config = dict(
    train_examples=26041,
    hop_length=160,
    encoder_widths=[256],
    fusion='cross_attention',
    decoder_layers=8,
    decoder_activation='swiglu',
    decoder_mlp_ratio=4,
    decoder_bias='all',
    max_steps=9600,
    warmup_steps=1920,
    adamw_weight_decay_other_params=0,
)
Rows from block 2 of the audio encoder of a small encoder-decoder audio transcriber, named by matrix and row number. Rows with one number belong to one channel. Each number is 128 + 24 x the weight over its row's rms, rounded and kept within 0 to 255. All counts start at 0. Numbers have three digits each. After the name is the row's rms in percent of the matrix's.
After each channel's rows are labels from the 100 clips, of 14976, where the channel reaches its largest size: "lies over" is the class under the peak. Only what is clearly more common there than usual is listed. The data: melodies that start on their tonic, played by one synthesised instrument. In brackets: how many of the 100.
# filt: filter width-3 conv, dilation 4 (encoder.blocks.2.filt.weight, 256x256x3, each kernel summed), inputs 128-255
# gate: gate width-3 conv, dilation 4 (encoder.blocks.2.gate.weight, 256x256x3, each kernel summed), inputs 128-255
# out: residual pointwise conv (encoder.blocks.2.out.weight, 256x256x1, transposed), outputs 128-255

filt.61 102:140156142139153154132103150143093121133107128136150157183100122156141174151119163109107135148131128087122094097161110133100145101137100108110116100137138067116140131094071122144081112131162122135140157134093095137115097132133101083136133120140099160117152128123149118143086087115073138132126099154105106126130111166188139094104120139152112167106176170176130119147141112119177125125155
gate.61 108:168180142170100167123185127146142109125153113190140161103133173121107150130147118131121111071136092096128139143146131148132126115143131098124128097106141167134115092115148124113155136114128091126173099136110130115137120137159141119147174108128147152138140074168138172122159102097120162104171156122152089107137147155120123123131138143117133061140122122146090180143132142127162103144121
out.61 089:136098124094141161122133155132144130142123140167079114172138118121136130124126134162121163150152140109181121147130132170147135131160105173165104109131137140149099103096172135140135128150148128113157115078135136124177130147166110163101129147140119154126119121152120093151165116138128109117141142105108139119088106133132068159187115163124185141165075123139110116143178120158097142116132
lies over: no note (67)

filt.190 098:186125115112141165143156124146090109127160132103165144123125126123119100162128140140102113133132093161106126089112112140114144136134128130132123133156134080164133132083158124125131110144169118098099112149096142119129156166143093114129105107137118123114142129152133117140108099124123135136110115180153148140139121138119114084112089121129161139156117158136166095105128134120096095144137
gate.190 105:080147157098137109092132108086174130153108078152152139103111170101157116132134111106126124111117100103123115119129148104114099161128147091176126109132128154124088121158137135110168113159113128122116146127121122151212108118185112120136098127134126148108059147112103154121151152118138090097155137121137097131114136124134146109141119088142178131169115124149140112152138166115129117121099
out.190 105:150109112152071117142119148101154133100117107150119121130147109128152134139156105129130135135101151096105128096120099096130104128128135053151126130164176132134174143126115110165126115144132076111104105103147146129116139084125101107122084108123097165121155136084147162112119130117163146191143102140152134139099092172098142123130135085175135080117144123134132073125129111091133130116157
lies over: F5 (26)

filt.90 100:114087165115086161119109116159118150164140141093163132112156115144110152055136144125152155105149123142155121115140086108124082126147127124134110142122126129126086120092131106104128115185161112174132123148113119153144130143163103117127131108101146147145165110124085133118119115138110114124155101172095110157177091177129134135092094119107121144120127133133116111101123103073134124139144
gate.90 099:108108120147125132110082161128109155116157111120155150099110129107118195070118113114143077102157136097149145156130121131128116120089133097146118158096137123142122094129134121154103126115110157129096104107141111122109160128131136143115093133142091103173157162095127154133126140146105160079148168128139107131117146164127131169088116117110155096105178152117121094117125133102166118160126
out.90 104:139097098124151125097100130151150121124158126160120092157148124117165112120090128124109132144095123122115166151124134101169161120132124194127142132133102122128168122084114141160127146137135160096117094135120144129090160130123112096139154133147071130175059133111104119202139145134114143111080148151106104111110138099095188118111121135106143153150115107113152167101107099134125105158126
lies over: G#4 (34)

filt.7 102:127136125161087153111148162136145170120109191101119111134088179099143129112139088143115125077161146146154119126102138165107149122088133152148159168093162153148134150144127153126136160134128125117158130133146150133157149100136173148155103109111109126133149092146078151142138160092140118123121101125129158160145124120125122127143111105153100123142103159116129142158140117118112084152133
gate.7 099:144124087129102124103103151079134146157148101118155097067151161080123088133126067151113109146113130107091126083113135106142151114097156099081113135146112122136151153145166147123107107123115138164153104121132127119151173140119162120164105149149163132097128150117114163151163141108113141148115095128158141159172078136149110132132126093136149097139062092114149163138153130143122168082149
out.7 099:135127152167178166123155120136113118154110135149126144174131148168138093123126157120142152097144132154108139162112116129125146114119090187133117109123110157091109106132110079170110088153132120107086125121108105126087122141147130103168133115071140123116125101134138087114122083128102165162093111097139108125146136149139103140130126183108125126130182122125100170156118119128122128174078
lies over: F5 (64)

filt.147 094:151102155117154125142143104147122113158139133124122129116096131170141076114123157105108144132115115095147174133125140115177106164103160151049136140130105113132112145095142120162099104085107112134114125155141127137112159105145128091126152102120073157113119157128201103138135123102110157116149183112089122119085110176115105126104097144132170161112131085129107117116124126104140145141142
gate.147 095:146121101089140143111141128091098140141130089133105078123114127165116103142119140124109127120144131154181170081091121120116132135159131162138126143129156100155133144119124070130118139137132120128103147121131093129094096127153117134109123160117146099120116096153100128130098136116129178124124077122106093113123165175148147104126131115177151133170155172178123142175121143177133082164183
out.147 109:124155134107114153145155129129124201136134138109120115110146119119111133098122178147171126131116129173144143141112136144127129150124116165150104099150134095118150150135135140133105122122108156091085143147145167108156119146144144157150143176147143111105115116128127066145145118126128112129094129162179101136114159137130157153149162132109105095133111178131151132133093125118167170082140
lies over: no note (70)

filt.87 093:098118148122119125097112179122119123132154114091124104147167151108085093106106108094122118115114100121070151157113133133124155143091122084146131162093121140158149138155106131142110141146124118140153124141153118124156171120120136116109076124136104187142122137126171117151181131149134165148146136100122127127162138126107132130097099132131122114115169126097163167141138120134094138123109
gate.87 100:150094163140082124144107129182119090111135138130110162154126127127134133143120169117131133096134132140096100078101123119125125074141135123082102127154163128153138142173122142119101144090138127137131086142133134103162148148136059121101080110127177177116151127114118143158149193143148143099147145124134122132120138166071084138145133159118115132141132160133097131109121113068169170090147
out.87 100:171100156132128171094073139163162111127134173137135111102136168108087071133108151156128119142111099111114121132151133150144099127102132141124133120156138152127138153134130138134108105125135158136161152150114150162129142151134085123187120132160128150155126118110117151118198111159138094109114144140124131093125126128123164121106110124111130117056140121130154161087119088110149129145099
lies over: F5 (45)